{
  "arch": "unet",
  "crop_scale_min": 1,
  "norm": "batchnorm",
  "widths": [96, 192, 192, 192],
  "blocks_per_level": 1,
  "block": "plain",
  "upsampling": "transposed_conv",
  "init": "trunc_normal_002",
  "beta2": 0.95,
  "shampoo_beta": 0.95,
  "precondition_frequency": 32,
  "max_precond_dim": 1024,
  "final_lr_fraction": 0,
  "adamw_weight_decay_other_params": 0.05
}
Rows from block 3 of a small segmentation model, named by matrix and row number. Each number is 500 + 40 x the weight over its row's rms, rounded and kept within 0 to 999. All counts start at 0. Numbers have three digits each. After the name is the row's rms in percent of the matrix's.
After each channel's rows are labels from the 100 images, of 14848, where the channel reaches its highest value: "top examples" is what is common among them. Only what is clearly more common there than usual is listed. The data: rendered made-up planets. In brackets: how many of the 100, against the usual share in percent.
# conv: 3x3 conv (model.mid.0.conv.weight, 192x192x3x3, each kernel summed), inputs 0-191

conv.146 071:489535469511496503542487446470479480526510499508476464502428563513509517461450426477467513482482483518511534479465597511515544446442527521490499536486509478552462484494538490508453513561469531493541559495503481400541434464464535534484474524499467472529540524542470452590467546527509508548469530506522560403522551539505562513551513505424499539414436508464545529458545543440480519520568451474595500452580401498582575467538524435571508515493496448501458494543446496510475479498469530482446441534503459464456430488499488521577484483471563498497523470512424528513534422466496537454
top examples: moons: two (66 vs 25); lava world (50 vs 14.7)

conv.96 079:505524549569456429467497525439548395509498458585484461530472519442536499446529486432539489514477506433486482595551483472486413444481501489495503515505472487535492457564449543497447468545476450482519518510560527493459547477523511467534489515522543499535481413494576474485566566564551394474490588534457562414457439481469527526476469486505501500515518485481396517474508528518521448523505532465510455468489461529544445526496525510547472500487472446507523516432489540522469557540515506535493490467553499431512475489495460492538483559446486497472484450431519537526522437400458507448
top examples: moons: one (100 vs 24.9)

conv.107 139:458477502510536390528500540528599489521483621519537557450517485527504587511484475517561552543507495469445470521469492512541532596476580477438475472518475477485495462495484497510491508500497533455575526489504570450562462462494516525485436487517512511462468506465496415478552529545511438515563506484467515410535481513486503461517484470498476472479560516489501461451536485434515451540539529494479505521455440495501453497479567506505494419428478553568504574556538435445484451474494476488514442477438495490477455561438490467499487503532502406418476513504457573528474441497523570533
top examples: lava world (82 vs 14.7)

conv.178 075:469537454631578475531478470534483509486501463492517507405491472500441466526444496494480575426522537427461491500531491508506572531454518487530544468541397468535532536511501478402427507504578461547520490528476483481545458550548538538504507458541512479511579518534482511421521525629566493515447464455474539505456483493496521482511534490477517489458481578526446558490534515486472523484472464538576431517515479524562490458516489449554528513522483507566505455521459533485503477449462483567497461475528489476490464534536522482502410526468491530575487473422529582516510462495528516538
top examples: moons: two (84 vs 25)

conv.44 107:492503502516494474470454551523505466519529463512522532458452564536508492580512533509547445506507464543525472489462589504403473514504541448516524467488545545458542439513490458526484518527507519481541529522485525566512501451515514505545512464494458523446518537510450547468528507511471443453480534460410503490453449454540476468564478511525498576415522451517448510521488476476560507568505501526525548567544449590515518544520609525460550422450479477518502543459443442442514533580507479515560522460478496453440473568519504510550494457470532552382486593457506522529506450430521457509
top examples: rings (80 vs 33.7); cloud-covered world (36 vs 14.5)

conv.102 091:545519457556515561448479498561592505552495570417562520540502533558456491495508521449532511524428546536536499473466473518486487547497464465574473471482532505469480574538462475541474466552526527571455549439473484544549492517533462521436540514452499499434433521548547564515555501541500482498450390474499541502521503496482489524466462450444451531523452575480467533430498504454476482461427438540508457473552478524497499520597525444497507435522499495467423465548481465576497489523506497503526529482466444423553556539516490488469536507525500562477538540458482430503518498542479437446
top examples: rings (74 vs 33.7); cracked ice world (39 vs 14.1)

conv.78 094:545476475485480514492567492485459460485427451492490541479484579594554471516528468573435533542459458442513460531505481512503424528528518450488536497529536560458551567474433471464494524528574462426429530468468568559496475485501450519516437440502430460411441495501498469459535445540532481467507565564555499501483493498466436506520468531489484463527499407555514528488482547447507432536458584529496534499473517510493532540472521518476530537479478501485477523501519457492514498525526403478480487527438440435549544513557561601454514436514452508440532550491556490505519532486524495510
top examples: rings (69 vs 33.7); cracked ice world (36 vs 14.1)

conv.156 109:523507527516485549596445531557447447514509550539499452557560487463495493467499501482412476479455564511512521517495449520513504530493490544577460456559467484489525466452468553477520512470481543586461484513574441518472472528474427560554519548465522527477499473520534520579482568425482542444476499516492530594464496498505513432521505581510484577547478503526566450517522483518537502518502505464507452546546521566493488530584457455505516554524466574528423485528454503537504490436560551568494544556476551538579560509511500453547465566506512475511478537484457549483524427510457487540
top examples: rings (92 vs 33.7)

conv.158 099:510572493521476411482526522517529496455487478554544560528492540432517486474519553489431518552489507446494487546470484473482491475573573415514406540502469492490445503581498462520515545477496556559469518578461499510491572525524480456533523513541531481507449495523566536565557474533452515504497450525470426537533488404547563476492500500548561534502520467484429526528474493496497477412463516570434524518431603609467494526462489491502541514480555550477419483521550504490486489536469524443516519480498557502508538482519507509506437522461475472477529409435510465471458484525484446549
top examples: moons: two (85 vs 25); cracked ice world (34 vs 14.1)

conv.100 108:544513506519485477440534489444497473495491477425474551430472581537451518504530525545454568572437469457530497469547506496480522486470520508455514555476598555531532484487508434512480508477561448490492481418440581563465498500452486480538455473526519523475490482451475506459566476491528389539465494557519549476513489494434510532559474508450511447467539451489482555456500457498460438485498548488480613548482493434429438525526566521498538469527446496522508591507505468472478479541491483430483512497481563457499423458530508506409502473517492490520525578531570554507477466508479568505
top examples: rings (91 vs 33.7)

conv.174 098:469455579508532546502464567439573503523493503489533458450517481470479450507488423488479564461511463539548480473540443504537481527470473454479545484402437521505457527541519439454501461556481427467541487458539515498494560506501563510433439524514564521534537600467488477519405550516512386473460505513503398468490488512522549552487511561485526457517484493543543484511469469488488533547459512532532460482550469456491546561521519507480511556483537485494477498502530484504558487457552495530447509469463524454526407583502527544501475534524477499537562578450482399531459505484551502562
top examples: moons: three (59 vs 24.9)

conv.26 085:472521461563541463455475523469482457483504529459490537486548461488430549530556529515486582540402578531504515485551507490545482529410535454445507494461514503539538516443523462551526549516571504539508512521497458448556552456508478444487517479538520472427516450508523574437548461513565496567535466484532473465463438520496510471455574465516459501480490560544546455443512519460469502525538450455575509485432527553586485470481504512583496458457456503559543523501501461486561442495565490416483456537483464519427518529517469470544552491573501567447463475485506499492484492453507569536
top examples: moons: one (69 vs 24.9)

conv.24 077:496484453502535536467540497547479483452518539535588543502555442457451454523530515472488524501500476499471526489459563455493430586447598472569531517522459545562484519517537508539467459472489575581477488480485543504514574531524496560499515518567447466486460518538513527447561480520517548517486506483438442523534465574482582470495559504545544558529539512499553509482504519568500429492474520450494531542455582540491487510464458547437506532505415536494533453574596456503536411542496426434505508486521552529506538471482502492493518578515463513475504478532502493541473513472517425572
top examples: lava world (43 vs 14.7)

conv.163 078:444459534496536566560481479510475579559585500466530515452464509529503446519475463515572559465513489519492471463568541491523554558523475512533526509446438510504511544526514468469434508479525518537477540529466480522518434492551571527392418485570532609525522528490458463487610490564568434491438516493518537466489491538456528538507470496450466488518510509482486564501535434482482458442489449518445538518506487502541513522605491458502508528436513483514522486507516532473519521472490475538543492578503532466450502566531459452518409559425524574562473506568513460481475520499498523503
top examples: moons: two (84 vs 25)

conv.187 109:470422486434426498536495563513469498465517535483517476522530514502485507556562490506470531480440549455502491438467526504535554549515420451510539459496410525506490565428487528457508566549518515509466502497488477477490520500482474542547552514513441504514524476514535475480474448537569450491440488494520495597484552530536500416481474533569525553496471494562463456478472539463561520578481580496522471512512496465469528563452528480531454488458538528449445536565470498470529523485596463494501504458447514532551516501527609574488456544530547443476455479520468452548512514578560527607
top examples: rings (69 vs 33.7)

conv.15 067:561469520502497464476515524496543544487463558560479513432539492482473576504472524502526509439540511453531511523453481481533432495428521484593487434572536467550439574487429496522396482564493537440443520487564467531498454475484493506543491495494445554497509531478439518454544493579498553549512510506410517506490455482501497464545503502517433530570520535549454465468546558559505515546488510512595449416481542494500509529557523519540514505552493484469524532531567532495424447558493475540415505507550452472529509462467453552473438512491473503502512528446492520526560421437524467520
top examples: moons: two (73 vs 25)

conv.50 123:505458502509513564563460529567506470533453541523450475524538411520523539541454553479521433533484507510471448513487495506546503467473471535518460499624470433447501461538538500517538462450467501598525506520588519502547525501489566535482513580442470498510588514554562560564474587440437504435508545473423492501467452483484525454515528531482488538501506524483541477528512475461579540568493470420561492493472460536535481540525490421490532516511510561500474556514480446504508540432529510549544479453481472517537495531515443424538460500484478481455508462477432550536447451489486472532
top examples: rings (100 vs 33.7)

conv.20 096:472467514527517547490531476426607478494481525450465586546453532499513567471480433523507483483434515481457552454446523559437529533492585511440521504494540487561521513515429516579469553496519495484519448486443477505579517536503545503445517515524503433465565515525450469461475476494483493563518434501549496514537562546517488500501530437505568580514493558508542478529601553449502496445545554492561508573502541497534523532568550478512547444483480478543426494480476467529512479538558495434466462503483522456464528454457526541497455494454599550489531471524466500482444485532462517440
top examples: lava world (74 vs 14.7)

conv.74 098:511499514513538494549471522535610535509452565512467498511507512553493515499518460484500496518500597477452488467484471558538567551431511584502457495512531463480470496470514564499546444486566472486570455530542477409567496487497499502513420547477502529540454500489537498543562568467474494508516495468475514533519457474480507474470512575444516475522526520502561510529531470468470539517517491402471519569525440544463423495448546437487481503501462557575452496519530435499492499444478527507490568394411528525539477469437422506490420523484514427522521466544423533503552437524487469532
top examples: rings (79 vs 33.7); cracked ice world (33 vs 14.1)

conv.72 075:473522472460542474511563466490510451504572486547547535530520533548571528520489501495505534514509459459560494394507572444451470479534538562465523524543516514452526511523483520454471484441480475481508562494515543544499481445477564566546546500533513572435538518439460529457417498483567538459512576466472419474511431571490476451555474473493490462492502474541492478464514387529523481483513465522509558526468405537525492483494527499513483431490495466533553583509547494481462440488503525448431518455487465500529436482492492552513530499538525468536489544513596531606475435497553537495
top examples: glowing rim (73 vs 40.1); moons: one (61 vs 24.9)

conv.86 120:509438499480518490516438490497539562513548536545553559500444467459562530537504509533463488527558522501430482484463442489545525420556439574459564528467470522527462553518534474513515498510465514512449495551515501461478477487554503464508504529477446508464482469507579498512495513455449489457524461468441500490495427562508536502495460491469546505476482432571530568473429535509592531581446410480599480530490558533568480522517463514446497555515564519507472471532452501461454464591489549603555521472485487454543506489581551509515449478455471546458480432481455483533515470465538526499
top examples: rings (71 vs 33.7); cracked ice world (44 vs 14.1)

conv.139 130:524432525481498529452550539542513447485472521466488475466527443431481419461485468459452484486557490503490522492485511501467503482471491515494480485489539416455528454495446498488450555570550419509461492519561448480499478509515517491470457480537506500472495504460477543510541473561535519536576480562535481467459517579522469516578479450475545451536490444557533483561421506532511563558450450500567530414520511566455542457459510470566498486469513550562524528440567532439521455440543425536509470486485438495605526470501554486461501445498507544486414498413490452478480528449539500549
top examples: rings (81 vs 33.7); moons: three (61 vs 24.9); cracked ice world (38 vs 14.1)

conv.91 073:513486447497475541533476561529549528443453504486480520464469497557422555512493476478504499453404502506520494592431480512467476486438514464513534479547557470511492505468478551521513458521530546489515450535454546498522495585504502529567461483559527461437501499525514509551529521598491565523512502511500530539564542475528429500574465515543566553492454594437437499476490436566470546562532507498627476466501484386506563455471451516495556468552486551481461473527474452544594544513493509498526544479504515562480532501492529580492428477530548508501509483486514480478538461498514481490
top examples: moons: two (99 vs 25); rings (84 vs 33.7)

conv.173 105:472465592433511471561511498526594503503461456487473503494495494484530480493445371491485468479564512518476480481532448540545527503517500523464428460493490412461468508505525469492503478511450467478507526485549517546514439562541557546487417499530507566484544588515487413539460513508524436490448517564549485488473523545476452521519459552426472545454459474468493515492451505458456526540459553535489484483533412465472559495550502520541460501479559505474472474491561552442511568490550527558518569524465507491555460499459522507550489431462528521520478558546431519491393520552544537482
top examples: moons: zero (100 vs 25.2); rings (88 vs 33.7)

conv.149 083:512463482484543435467527519491597517502481488485504502521546574500505507448507527427507540497482491487491489415550449556468472554500573532523504532474492548507557494452475494578406526546456486526508565504488446513539491473543523557457543511512426512511536530436467455498426553451515500487458524546418540551529434551507446522519514469525500458557484491469493477422549487473517479478522493491514528537610443477518504463504526584547468499507457521541476484457477458450476479512474524493527541461474510513412507475427416564488585477468509426517485497512431470584514516517602556490
top examples: lava world (36 vs 14.7)

conv.70 076:509466520465514462530470500493512516545546444487549501571476512472507491460509454482542464555491550416498542536527576554461516482467468461487444560492532509511463524480516522475536485510479485547547507513516542570556510422496456488477390515538528507560590533512488506506575452470476520444453440469556562502523532467484521543438494515494462460459516441484503556511542493511477429420461561559470514514549479525535518501571476527557526466475533415532445498487479514530481512514499556539574520444479531486453559535452513482577495437454462503476457405542437591506455580504444485474
top examples: moons: two (68 vs 25)

conv.166 080:507472483353519542537471463472492538495547524463512463536564475484514584444494452477533570517471512450496519397505538534486526485471549521529435524552552489481498525509553561490544509483521481415519453475452560535549594438518543600478449478505496524435499510481522485456490497480504567516549506458517488482530451533450463480473522516464421442553556564536499481519538474524502544510549492548539469488514472480474466534515487545472522483531515507538468512530526459555503484569566515517607518455503448499587470471471411549484543579516548464487467459563495473538498485461494488528
top examples: moons: two (74 vs 25)

conv.11 072:500503562471477515473491506488580515493457585466473493493432463525452535460469570528491527545469480454568503460497526546515444503418488517455449490553559496485427406432475536524523495523550477390531546489504442470546506457492429539460529482524472505504528555489530483488487503568487513495539480446508496477503551552521507472478426436497452492543510559583487470431526529446581492530464535427475481522539486550586506456502495533491503459496545510434488508497508508484467510413478484468498492475545491553586534455510466560517525516437552520466459473488528398494555414473440517517
top examples: moons: one (99 vs 24.9); lava world (62 vs 14.7)

conv.56 081:539514432456443514566469468493454458512540535491467494505513562466465516424477498457535491496511488542545394425535536518477493497469479539495477504456565558441426535582513533443466522446458505431560527522512558440472457505451548533468430500519446569549479569500517433495469522425496481516481538525491555482498472588473502487458419497497465470468457534477484557454473533471470514584544453507535502491558467453480540474471533526465436487554474368514451498536495468521478456499518531493533498476474463481474471463488436535486488422493523540536576509553546520553544484471538498496
top examples: moons: three (100 vs 24.9)

conv.46 072:463522493555511484570524512476538544538568489613454517520550468462558497496532477471516447508513447492519498463555548496493540569483501517518494524480477542565487499537506481495508566526521503545540581548534539451416499403514576503525488489518485433447545429506509481502566493515494486446565519471522490438497458545581532469479482499505556457464493553491566460462556467495485513508500441484495594524501485501546402456532559539507473520564511505555506547454565518478554440543552485419419575467472440535469433523439481519500487474501509448476519508464480500532448472448543543520
top examples: moons: zero (79 vs 25.2); lava world (59 vs 14.7)

conv.134 080:485475501544519439429450477596438512520493455542557491543497444490564482449489464547457572486459510535526489506565513542473508479461514495564583443517458441580501459503506499482551535457475541479522513531497444465424499424420468476519483516564470520497563466519479546495558485534527512439508476473591511526520444512549510463489524456524501484473480484473559491473553475491505494570501498505493482599536569538558434461442522459524474487532430466467489542504450521466497446548445481444467478507573479478482581510467507475552545450503452502450475477453505487559436576525467428532
top examples: moons: zero (94 vs 25.2); rings (70 vs 33.7)

conv.35 119:506464441451505444548496493454540507459522490406486513500537539539524489468506432537432503473504517391557535468555438477471554451516479442478560512484570435559454516378500509522532497526517477532468493459496502546500440477469444439513410408490501513496497508461565488511546510539506513612451502524490542463516524534520485526452527483485471454511529509507526474454481412459468527429552525494522514530473565456477474442471519527452419500531520532512574577528542515465532511409544525436508503528434518497574510438503475477499535504512550444511552461543514492503488488549514529487
top examples: rings (100 vs 33.7)

conv.54 083:483522529536484413498492522465560492464481495510535552468449519537487558514507552547518480462507490518468492474469523446522581501529513561382448472549527517490480530482511422513515542473537526480464492493451503499468527619493492518506525514578492462516484509482453458541482461550526495534531489511441463487474487540462556529617491552574593481477515523512508500468508455517485512499438479490482510481452447503468499497469441528446560535446516590482487537480510469494467562493498471448512575428462472520475493564462445500451513477483529429443535484496438630562416500564557548502
top examples: moons: zero (66 vs 25.2)

conv.53 090:497554478531557489563465451546510537541571426482561504525491475571520530492515501574501536499455508504472503492497532541485534515450505545442500453444491490571465557526544532477529524489521464455577552470534483478487451408449498496535486563523481518456509467494500405513466484475483489511460574533457659488479516530436475461500495489485466474488560507414525474489558509461509412530512465435500501495498373465534520485540488480568552465447574457475523508450445513457531519521519522428481504496515427462432469513491514514551524457439544510497485534511505529521513523494508593476
top examples: moons: zero (99 vs 25.2)

conv.122 089:543512487523547514461462489415517535474520529471494481512536542518521493483504490529550489501487508549474428458407483499479513485476466487454552532528455503500536548483462471549530479556456396550490530518460542512524513530500515494485476468483479476527513508462516479476493521510615396416512542490500482619481491489459549471522473535498448502556543536544445522468454522495461427495472543513437458495498509450514545569462507458476467561479480545437442477505495488466511580457523373493538433533453497491609596480489480535517516442443448467488486504580506478536481521533572464462
top examples: cracked ice world (45 vs 14.1)

conv.155 089:438591519568461506450495497507492503421464495513571555544408503441569453539500522480506526550563481479482482506552564462490555576490504519495454510464487547512532464510491407452472434476524594559505447526417479499473580502552468499511508531497490539496463481490552457499475490506515492506462445471483503533510535498465564499465543560432539519514512451538452521543572456471480546467473496499430571558514531564490479513478507480515541536513562448519433473554450509512468542517484509544447523517513602456489450538477538509472437499488491534587561460487497429467517471500467444447
top examples: moons: three (99 vs 24.9); rings (88 vs 33.7); cracked ice world (32 vs 14.1)